From a checkpoint of a small contrastive image-text model: adamw at rate 0.0012, trained on drawn branching plants.
Rows from block 5 of the image encoder of a small contrastive image-text model, named by matrix and row number. Rows with one number belong to one neuron. Each number is 500 + 25 x the weight over its row's rms, rounded and kept within 0 to 999. All counts start at 0. Numbers have three digits each.
After each neuron's rows are labels from the 100 images, of 14848, where the neuron reaches its highest value: "colour at peak" is the nearest of a few named colours to the mean colour under the peak. Only what is clearly more common there than usual is listed. The data: drawn branching plants.
# fc1: MLP up (encoder.blocks.5.mlp.fc1.weight, 480x160), inputs 0-159
# fc2: MLP down (encoder.blocks.5.mlp.fc2.weight, 160x480, transposed), outputs 0-159

fc1.394:524481470500526514526488521516542487499514545518464522485510469483494495505500457514523515513493541506538519473518512469553487433530453461528477494481485499521557506526495519490503462475487454478500495491498489464513533517475477468505525480530470501458486509506509524510487539524503526512480483526545500542526484487523477513466497488473541491507477499444499465461494499507498504479516525539504513516498523495523522500523486533543495487507558550516476511525480456477524525514447499
fc2.394:500535523502548534498512530483496486495465485452485458478496449525501489492485450508475520488503563513487474525528543465515486508499529441519480499490483482503504470500462528528456492454476513482514507514530466510521514516526493468500501487511469535531510545475494500492463506496484504506486527488480486470497486500466497525492521505525533516494525468473533524486460478525484465451483528546503532508497497518465489461483497510506493566511474553520524504516526535497480492549508539
colour at peak: white

fc1.134:475481481510472470481502496514541514513503497510464507506470505497560510460495484519543525509550545496475516517531525455514503499510455533483485491488462508528472476484468519516474490471482499479498493499496485543482502520499491475491468478470536481501559500493484527472512528476484509470500533531515544451515477499522484451473485520510515503544496472487499509514471498474530503512490510526473502439473511579467494503568495487511539495512504500488486468505506554488515491493474547
fc2.134:479478521546436537480525470521481484515543531495493430530483490473496521575493461509481508502509456507484515459498518486469517465520441494478481506509510506499470471454514532525531529470530515497503494534482504483476503490491489528458532464489439534529494538526511530561481509509486471477499537491493492531489481522503485480501530473486548524499492501526505505491526512488524496489468486460484514457525508501500525484470491508462526551478499489511508493496495494493497520494514481
colour at peak: cyan

fc1.377:486478482514505478526545517518502489510472468460513495504574558479499507486489465486538528488499520537465482484513496496502527482523495479488499521521506527459473502531500524475516513523508541445503487498494488520503550514520467516505517506531461472491493512476489554483489531508454444516548510521513522490550488491525481515506509501495498586515519514524508485493471473532489516458518484462508524515483515508526468493479497538436528499504533514529464533496493490488479511487506532
fc2.377:439516531518528529494497500500493514508484561488501556477494518516509482510535483497482486490519516480522493502528453497528498526512499493513501526481488524507508499548483482488456510479514505485501528510501508486515548491486529465505477498496530476491525520495466547469523501472495454506502490471505482523472503499566508516481524483544460475492488529511527499497479473512427558469512470516484522506484508504565460507521530537502533444475491490469533527504471481474469524450484492
colour at peak: brown

fc1.78:502509505523514493536515505521541466510499505514495522528544546451514490475514475460484468461492495488495508506481570538532532490472506490526491488482499542509500444483485495487482537484527505518490543432515469518470467479515465513499497507479513488511483539494470496493468505464470510459483487478510515496469527518503508483549503457504480519457476504520472495494514481477538534484498487469562486481506542481498524489486507526522520529547523542504488503508475545478538494509454507
fc2.78:502495503524476478536490519485501534496514514517527507532470502483548494496503554441531461509463480523498502525465541491503477495482485473536517515526505491508512510515491516487485478543533459544491496490525490508470525484521521482555505537519515510453496515537453485482508487466544502472479495517486508524449503496504465466472513494455489546512452509532519522554525494493502530504505479516537512506494518462498519504460512511506563553509508496512470486476532456509495520484500457
colour at peak: grey

fc1.470:444507526522482481479505535465491518511450488519515490513531500530512527504497479502520501453493512496462474469507491519518521484494530530489536456528492510524506496516456513537472443535546506486463540515532483487557522532517514514499472510528510430447483537527507530525481534433516519458491502499481494501507520468488510503495491478492490484516463536469514505454529459485512517473483492529522468504474524454514517485515516482479500496508506456519522483505520483512484492537481509
fc2.470:486479547550507511511529449534557487518530490484464483500503567494462495507505534508552515523447451535522514508525520476520520470488528490523451476495486448474491527541489496544509496524553470499488513504499529498520492475490489493535493487506497511482499488546469510528497500479474568532539505509508518459521476480506494472496473494516504464522513538472506518507506510499504495528479467520545533507487518524521521508450473491499511493486495482502479510489515480522491464464536485
colour at peak: grey

fc1.389:470509480531510493513504517513512493496436461519476500504491510514522532502483525533469512547468494500510477492488491484459516508533497507462519418499516461478460498506453512511478534508485485480524536478508515557547542506487491511499480500494557482512499521499500536431454514501521509526480474463467488464524502517501493482512495500512492536451530548452521473493483512520558508518530536501534504513510505537467533517504507490522492485505521500520487518486490502499547514504467518
fc2.389:519494495530463535511509481564553498519532485467513496487535490470509510529530489483471518496480460501476485488522489496484547434513474484492525482533505552446494486521493500533521492524510503478500477511482496503511510537500511447510500447480452512490520542480506535541485532495527471518522509488489519493511485524533500480485527495515534515510517523506525487492537518503538516528517500486499512525502548483525567449514487513477527529475460538543507507509508481497460491458473488
colour at peak: grey

fc1.68:486464471511533515484483455520495441496496475516495518552544478502509467491496477508524496469541496483501506474562482508518515494471534531519468517493433511483512474502505469466518519508481507504470466503510492482527543537452509459484486516504462519490476512540488489485458515480515510513524486538491550482512495498518517515504514458471508516500472521569502597508489522530525523486500491523503480521512500486531499484450512501486480521497495505533493537494474536478511510518500500
fc2.68:491492498526485515501515475524537497528508500550509532472487533543516497485478501489511458454510512529559518452501505455496485489490492476524496468501514520540445482467520478466501496513502519511469504504491483449458507513530518510517479458532515462481522527515501508481501475505529487555507512461546502510481505547501512498488510521515491528517519541512476550553489490532481474506499482456497485490465517458520503540537514493462484503514514469475527497535500476507512532515561458
colour at peak: grey

fc1.75:522527540487514464480474475506483479522512470505476512571510510447507484521504444483476525461507469459499503502507511515544493508531540498530518480479520514469494488443453510455500510461544556487495495490529506500512507509498483488490488516510505490532491489505504475495482490480485520510515485519528497466489490524485532451520524499521471502514477553483497511516510485474506479499480550499527490474495538491519482494491541544458499502522514488477480501504472574438531472459490535
fc2.75:537490527519479455515527491500502493517518487537508512525482491497492495529443562541547462546477530510511520480494487514503453468510514500497532496497477518495515552514518466493489463530516505510509533500511501467491511456485496491519481496515511466505490506539472521498442448476520558458483481484533529546460515500523509517499492498461491484518494511501484527526543529490501497474515443519550514470487521527515482518447532494506488461496504490507466486479485474531515547497490484
colour at peak: grey

fc1.218:526516486506511475517491480504472521498510520522474509483546490500544504534492539522518509489478536518506490492546518443471513502545510536473460521489449465511492502479494516478510471489486521425500430504452519535526518495498511490460504474535506432462546557482503484489498517493510503506497514538519511488518475511484497497532499474526483489478513499541484509459476518477512529467442546502494473491502488494479508514503485552528518510492498466522510525489480529506509491511457522
fc2.218:504461528487558502523500480529485544460490550532521508522538530519542506449432533484492510495545516495502533479496496505510523510442538516514453513508520484524539487549539504478465452547508508470482512465512512471477471479492496465503465500487467466491494499492521495483526509481513476550503521521519518474545478509484529470491506499491532520495485500522492470500491487495481536517524485528491494475503491481468471486537444527490502471523529488516522493509501505509535519464516482
colour at peak: brown

fc1.107:510510472523544528492466480506548450498526481525489497534455505467512498509500495467513530512505498482458486511517514480485541504507516466504533505520478478489533505519443529517505509462446530498522488497463471532492503517511493564480505495472489544520509503519539492526478497496456512476467491535499484555512533539525516499546504519485544491519535502490480503493465491485523509470497510496512482482449482502539517523518492521562516497493530511465507466501510507485535546506435513
fc2.107:507517529475517526522512481526528471496509511517486496531482520558523523482470510497479505499447474468511533467496491490473508509501496520509477523491507448526489465472501562424496486500514501503512476504511487530460509535489541505486539515527499458507560476493477517505523493507497490512461498489521507486526484541478504511504507543455452471521549512500469517516507445514490509520506526448438512507515517443499504503532500449512498462508530472498485511497500517507537500491538502
colour at peak: pink

fc1.340:461489486568500529484559509468516489506467488495511490538533447485506483533500494489462536491496464473494520479492523512579503508515521468517534499519495506515516502487470485507482490474495501488479494537493503483443528520477473537492515509503507472519532525507497530468457524458492509480481472518498500520490491516490553483498540513485536430536486536503476503479523481536499493532500478469484477478488535520523538467493549493520491510484485477482532496482508495464473516522472451
fc2.340:497497493527474501511483473509531483526496504539506483545484508514489552510442522493535480505506497547499476479529530464484473496541508485521457444498505481511510518455510502537466491532536501524461540495482473472554507542476475487524509508479433492528459529471505527494514462484505499488491512497467499435486499483482475478506475473497505466510485491531511475519497506498526506449539493511495476481504538500519511515434503507548513516503521512471464496528481511505478517506551486
colour at peak: white

fc1.367:464494542527509507512562510548504495499465456470477471469478527536511492502430477494513509524507512528529499472499485514478505490516511533485471531515555484488490490480494515531485496533526459495517500510484507482515513497436513498531443487459534477487494482528502512485475477506499490521487453551487496465544476488509478538490531551531502512501485472520528448506470512487487486475486502497531509506538528478475474523488547465491486462505492535508529494502492526479478539513507460
fc2.367:551565490478470513473516476540507474524499485501504502494531515486504505480507529497500524479528509495490537557504493511486548519533493545455462526479461473511503497479535476493478524504508510514505514499486533514518529456481563520511555471486476500486489484465493498517503478525495469493524525474500541478547494521539517465506480474509545540515486500484501485497483492498517474519479503491441490530472466512449521461511441497476499505508504459482515530468501518473499467520537532
colour at peak: grey

fc1.24:525529501546510469498492482524499459474476492499491514475442491456555514506512505483500505475476471512492468515570504505523520481517493477493503513522497496519490466486534496515533438455494521473460538500520507509469482488525494510503474535502501470490474499543534515449472522452513521453477508506549497503497524490532539468510501525459497504508532494494473444454469478498513482510502505542528484480478540497506489494528475495524491497505542535470530491513477521457534498517497531
fc2.24:532484543510464517484534481519528481490499524510501490558486468503517513505507486482575477481476442475523505562473506514474478462493477487481495525542492488517499502517486508506522524508540499463476469493489524550544511546519548462497485531482498517539537496519508485498497518487496494491468496487506512488514436485476466490477478530530467502523495506505487494481470523461498489459460504481471511535506523449491517472510503456483502528519502492521483521506551513477516501446528475
colour at peak: cyan

fc1.408:515489534492516500540499539502520522527525474516470531477496515494484471542476490473515511496488522495510531517517521485457518459539483498535525490525491509511459540513504497489503446511472498512519483494508543511484506506483520463481515530476418496455514566503513505492523504491512503446554481495484486513481515501549490540469510493466506487475486539527498472461468500473504497501437510492538451501490519502539459491456508541524499482456467512496506483517502523527476515500500476
fc2.408:501521498523505504497480459488512513514517465482528503488489505521565521484495499473477512456488503485545489494431535473482485486496525509499500546502482575512478499510516492508517485546475536471468476502544456511501497473500496482510486465505449506520518480477446486552478526507508513501496567516497473471487523560471477442481470501499509549484483539498537526528514537515537464464502463507502494490526498506501511483501505485485510502505531523510510478513498501485550532493498488
colour at peak: brown

fc1.111:470509479482477501517495481500534529510488487537531507464482495514527493502547495505492509491513510476581512504542568492497491513479468510501507462518496492459515483523460534485509516466479498508506499473494479512513524503526489504503471489529491503517459504487542481468478472531491502463474484538515552495521502523485481509515511491488470549476510492488478515475519472494527464532470508504491484489478514485445465532452498455550557501460505509448521470508476522485571512518480502
fc2.111:556498492505490513489536470535495494564527521489498461488491446472475483517533543520489553489491501461498465537489483511494531527516467486473481543492501437495493494501491495537493522449551488491485486490477478505515531536485531503485525526496494540496497468497548455502530495498511466503487498495494506472558507494469499509504511478505501495481515486482547454506520510466546513524471521467477487510532516467503510472488521499494494537470490516494469471469521505468464515560482481
colour at peak: cyan

fc1.454:492482523509495495519552503533518503500501497539504487494463496513506500482459488447476569521470466489505533491561502511463474516519532536485498469498469476503484542504513501498496499515478501457481462497462503493500495523488474494540515520519492494496480524503511501483473480448517508495517509477510508471516480492496505497469521485487513546473439507466484459519517473536536507513472512487487490567459534504464459489492514525487426471515503497489530547521530533535539500472480512
fc2.454:502507490469480490525531461506479513497505489511518481502463503516521525494508507532499465466501510508498486507509530471496483480502490480523507486500501535466516517488523534529492484466482508512505574498462490486450482451512502487533523453472502505510487537489508556499460526524538496531505513506504417517479493516525465439488473517473518545514523511518492534528502529543479487469477546514492523550527507536468515523511539454539480520527505494468542519477525523513493477518491505
colour at peak: green

fc1.10:505491501522495499508465511531480484498473520461513482468485517496516496505519489505524496501514509496492506484521456524500549493490511469561498485536529516443444471530491493509519508503475480476489503505478515456484533495539499535521478494544504515495500503495480454517469474473471492482498512456443479482542514516519469518511521495451487512544508528523483502491533449517503505446517505484526478539475504546539481475490505513518474488488459472535521516436507537482493566469503492
fc2.10:521512477493506468495509517554517547515473531473483517479531482486476512476528537485472535510504479479502481516531520518483511535488502485488451487506516493504472506522461502483500535539537506487557524494482528540473511519490475533460514534501511530490533437486521547523550482481476474488514485470532503490533510510524509518503522481512510474485484494449514456471485477450457527471552501460479474512492522503520506507500487473496480493500483459489476517489498482546426517496509505
colour at peak: grey

fc1.443:496505493523489508525519497490505539509484516520556499482498520441474474524486477512519509457503464520523476493477503535475514495486564528502524516460467498477501553488500510508523489449545525481533515466464519506499509506487536511497520515502482460468518515496518477425551484505462512492517532451459486497515529511485466494507487539547475496449479471509488485506472518508492510452471511471518482474471488480528481499472509542503527527491487459532486506459475512519482479489488478
fc2.443:522502491524530469483455510507487520528528500490492491536495514514478469542493485487529518440504522512497491465484531520425515523489495519529498507505472490458495484522551514522490516527475533481481517506527435497476493442444483514504446412534475511479505522474515519521476524546487476497512495475505526535485535505468493487482555496497483522509485479501474502506553511490504490476499500514517508460466480503515496485479535532510540511472537520522506485486489498495503518479487484
colour at peak: black

fc1.154:517530475493499499480475555514464500482511544509472514504528529519503473530524499460464486510513526519489503531545531461486462501538525494479573471490477496480522502486537507470515501515489525480520471524526556522493485509448506491493459505530490501525485557515507483499487498503511533510482481544537523520460472505474527525518536451496526532519520527491508533480489475497490497519522505464526505516499515521457506484506536499504444471440435513509488510477509500463501504499513514
fc2.154:513492539487541527489535454478524506493467489519513507527510529543504498468490525503526465509515522511502516490533495498542479524498458482535491489521508484478458506481507471501493516514539496469485527493514534518457484493485501535516499491446524448477499459559480499500515502528547516465544475455525513505465495467520471473533487517490509502521515563504450485527493533530476463483462479463494460527503463498463499538502495470491488459501472485507505544466520495493493476490479515
colour at peak: green

fc1.312:496553444497474517506497457510487507501500546519473509487540466486480514487506518505510473510540514511533492530487517505477465418507537493475514463495520489523520467496519511525465459487558456471474488468502506473509496499510491518491490484458459520550481523513516546482482516507499516496475521501496494513486500507495483475487486510513497454492458521511501494487490469478486477511484481506524486507440533494501503473507486499530462479470434500462562519531530462485495520523501446
fc2.312:492492476504533516494551502517526509525511496542495473513538473507466462569487491521533526492454505490485465487453531516517513460542466509509491523479489484475508522479512486506490485484517508481527498468506529475480545497477486518493493447569473505525491488489519518503476473477515478496534439483496498525492522493479489502498466476538453450522514535499505535479547524496509492483517463502524485474479523512574524510510519510461475480495492489490499526478456459518475517513516479
colour at peak: pink

fc1.189:502495488513504449501545463517492492509477497536501475466480514474510522498538505471522485505522470478491498476503536527507489505526488498489506524463497459538509461537468524475530472512525498453523529491521539494504482517454468518460477485479464515499486523476532507457525472465519484490485462498510501491561464505483527487464514536446498475473501519511457457497482492511487523487456501488462443512500511509472497498473501530470476449544542526518498488494519496483543484478490544
fc2.189:521499521464526474493508481524519485524478519455450516520566544540551445466495453466457535464503518497466486494528488483544528474478515507490450493501498478531511473533509501483480537503470513505489463532496503504470511477461496517477530510518496464466502494510507525514524538493476472516505509491531494479548491548499462502530489497497519502490478469506514504471462506515469498540495542471463467533508482494489513456519480481469485473512494461519510538522513526494489514479495524
colour at peak: black

fc1.303:533480539510496513516502507493501516515516525502485527527506477472494516464505472432497519452506519498535469510489501467497526520521497554510486515456447522534502483532538520478523497464509518482533466493512553544514469507481527479457462516471515489492555503480530462516515502498465532496501490487511515507521486436560550522498498495481511482512496461485492510521479516439539495484493496520545469499465444507531473493467476485476505489492488517497500490503456497519501499477517504
fc2.303:510461499551461498517488528516532508568481493450477502514532518511490497485518518467458508489474513535516498471487517486518515460538488477491489477511482480512473512492493556479499507534497497505520502537472431533525503489510461526494497484540505523503570508507491521517526541495517517504468521498481519521516525485513492542466547504520512454474484517491561505529512477481507529506504500475489492468523502519481533533470523498505500500489512527532466463531505453556457520487498505
colour at peak: black

fc1.444:555476468503485457496510504526491478499522498529470498485485449527538493525534530516497486530514501544479479485484525483473509516492504486454494474478498500489509481568450500533518532500448482476479446502480515483517507496463499535507480540503525494472473494502524491492498486477480531456505482512509479518531515484497527515461447472491490486509493519527539478492468551471531501501522505529514494496476510448534487500551489489530514515515514534523549521520472533462504548511455492
fc2.444:516511470479477476508512470526539458481469513515544501483518461504503537473513538489518516499465448474521519504476511479491518517514513507448463527514480510525493486547463493453509526466523497485511497519511562505510495538525509463478514493483469472490532492466435489483537495521510482496475534526518500499492465535491510484503524463450534485467463501540502483449478503525494496542485505476482497520498506459463500481512480508488510521494500526475530471456570514516479489480509496
colour at peak: black

fc1.9:529481504529486491497513504522472484475488471493485503515441468541510522538488491516515519483476420517477513531487552467494490494561504471502539496508498474486522478523489471507507496473502474503523523492500473509510476485454481557544496523504501501475508513512498505469491533464485519504497483497555532534517470510503497493504461485512489533476540542534520506525462452471541485517513469502490499488515508464479465484516510517452493460517490514510529494559486480451541513529493475
fc2.9:492446478497507497448490515494486487458456473511528536467457495437526547495509513464508462473526477506478544562507495499509504514461498501487485524502487524522493453528492516457508504527483486534504525542523474502479506555478578487510488506480468495503511519474529491529481541495495522519476514512484526515497447520486497469507478455481519497463481492515465484500474529507493483521522534515471508486533482468470485489523489522495544482509474506498499524532543511480497490469505521
colour at peak: white

fc1.282:517543492532525535553521512449512479498557514501493475504532474498488500525507477537513516479519485493502505464502539516474517491508495475496479496475540512466542498537535487478494507504449478480486518468495492510485482509525448572493492486482518495490528544546484490476545496503504512479506490524526504543487480466491518482483538505460499540488465494494516505441493462510501450477526501501460489485468516481498534491507496539485468502485516479447521442550501491470496517503498490
fc2.282:457484514523477475521478505474488505529454531495505532523490528499541499502478484493498503524533475536536477459529518447496482472545487483512473500452458522528510492512499527517473519487480492459497479523480475465493481535497499518511432532475478560455519508531502498485494493522516546446488561500528523505514491516485495485479490501483494538478496523499482502523506501469505516524527464454513503489517506518504465472520546498510572499484492537491510503546492518497517535506463490
colour at peak: brown

fc1.253:501547503474562497538469494496514514526538495491520547489534526524480501526501483500501543466480527553470483491474466494487549452503507482496524475539525487470530482470516450505471480505491501489497435485508528497541539489515529484486468469503493488530528545487496507481518471514486520519485497460483501485503484527477506492506548526516514475472466539473495519504496510547514490482460545486522480505514483518505508529452501521530517514519472491539477494433486500503500476532479517
fc2.253:507488472479513539454499471553528500532512475496505473524534488502469530494552531456500523485457482463460527531476534524485486497515484497497543548512470487460460491525488506517507536519504509526505481470509547478527483491463519499533507507464452481517500535471480481520507524469498516507463466469491499491512492536524506495501489486498474505513448477526495500511486468516515512552509545500462454487469511490525544473525503524477546520468461476506499494536476488473495514509520533
colour at peak: pink

fc1.422:478500466500510531495489465533525515523510529546519493530507513516472518474506466491509485490441508541475478463528483541468517511496553521513474503462467491505494512513482506483607501474493493488509481493504478522574493504471572475510514503515504448522482507479492479492511480444516496512555485492483469482518504504506506505476514504489491485493472502483476523488506480527487538460453523523512511498491486491494507489458502514525500505519553490520455523508466496501499525545492504
fc2.422:441465544538515535472500490507464531532490497561460528561487528504517498513468508506544473468501500524530514491487473491504486523537485497499508478514536507514510531489540493503493486539508520494460504514462489516495528495509475535476467442525481519466513514499500472489500462535502531494525487484487534491494453494472540530490497527502443498503499533512479507571511492500501500504496457508516509492463547477528507494465512497502490447491477485511525502487491497509565515540502493
colour at peak: grey

fc1.37:497497482488504474515538463497511513519505500538483495505497505473506537454444476531441500543488521486499503453532528501496519490519444535481506487487502519508468475457484518509461472453483474478462480464516514503464502494493487500474486521465561495516486538482500503522483517494523512497473522552525488436538484497511509497492531483491513487506522532530541425481514512525528499486468530489485526498494500499537471521538478491493526519486503494463486483496461505521554526471483512
fc2.37:519476485517488516550533484501490524468510486519498442518498506525505486486526472496525465511505500478493499501485495511510504479500515527513519507553488484465465490521511521518532508454554470468497467454534514492479546461472479491488506512437538489479498527490485570525470508526517488493462533522478487509481489474513485538518497536496491483475501480580483490498533479496523515466472457469532518521513542470473544540486497500502494498493513527479515481490539517490484497480536458
colour at peak: cyan

fc1.425:502479476540510489519478500502485502521474535521451517476546513510495470514529487489496503505479469515545523518501537518472509510474490536459461470496505505430527468568470537519530493472470493479543452468505494515502524499537492503504520489517469478492465504516462453494539490521547501493475535501489520479487482477531496489470495491466525516459500511490480473493476459485475517513494473496479506508464542521537557506493526502500527537494521511503456535498534508487505543493461496
fc2.425:515495508475452511489480493519475515509492467491527487522512512473526527527490501514463496479540471474504480569482495498476542498532445515468472520478494497523512515462502518516501553492488490475480530512452500547471478535548512540470492523450461525485515518521499507541494467530511479428503488532460519511511482469508509468522464453463522514494485496495474504497481522499502486522528492516492483483490464501475496487467497531494495473463458508506512499550488549494469479515459504
colour at peak: grey

fc1.319:483508499505529479498512475540516518465498496501454506504517449540494521476494506490511525513465490469495474474494540498522494496487491526523514462530495536469431485509539518475512492485472495467453497493554521539433507509545469502490511496525521491524493527509509473478493520475464471470498543529527478490491461490484488512518486459511545497523526525498496482516512504505520553524507521554505497530529529482536466512476505502529473473507467510507500557516453532519492505534457489
fc2.319:506467505483468537549486509518471524526479528474534484505489515539528480497470523494475456530453472506518488515504509488514499504505485498492492482505522476506493482481515530519476521494500464508513531491505481521523538499521523486508494519525495471468488474566491482480548511529571473485494476516477456458465524473495497488489461520486448483508483515481529482507462463514507526486540490504513519528519513527490488573523482530530527503548484570527470505528502529509481469483501469
colour at peak: cyan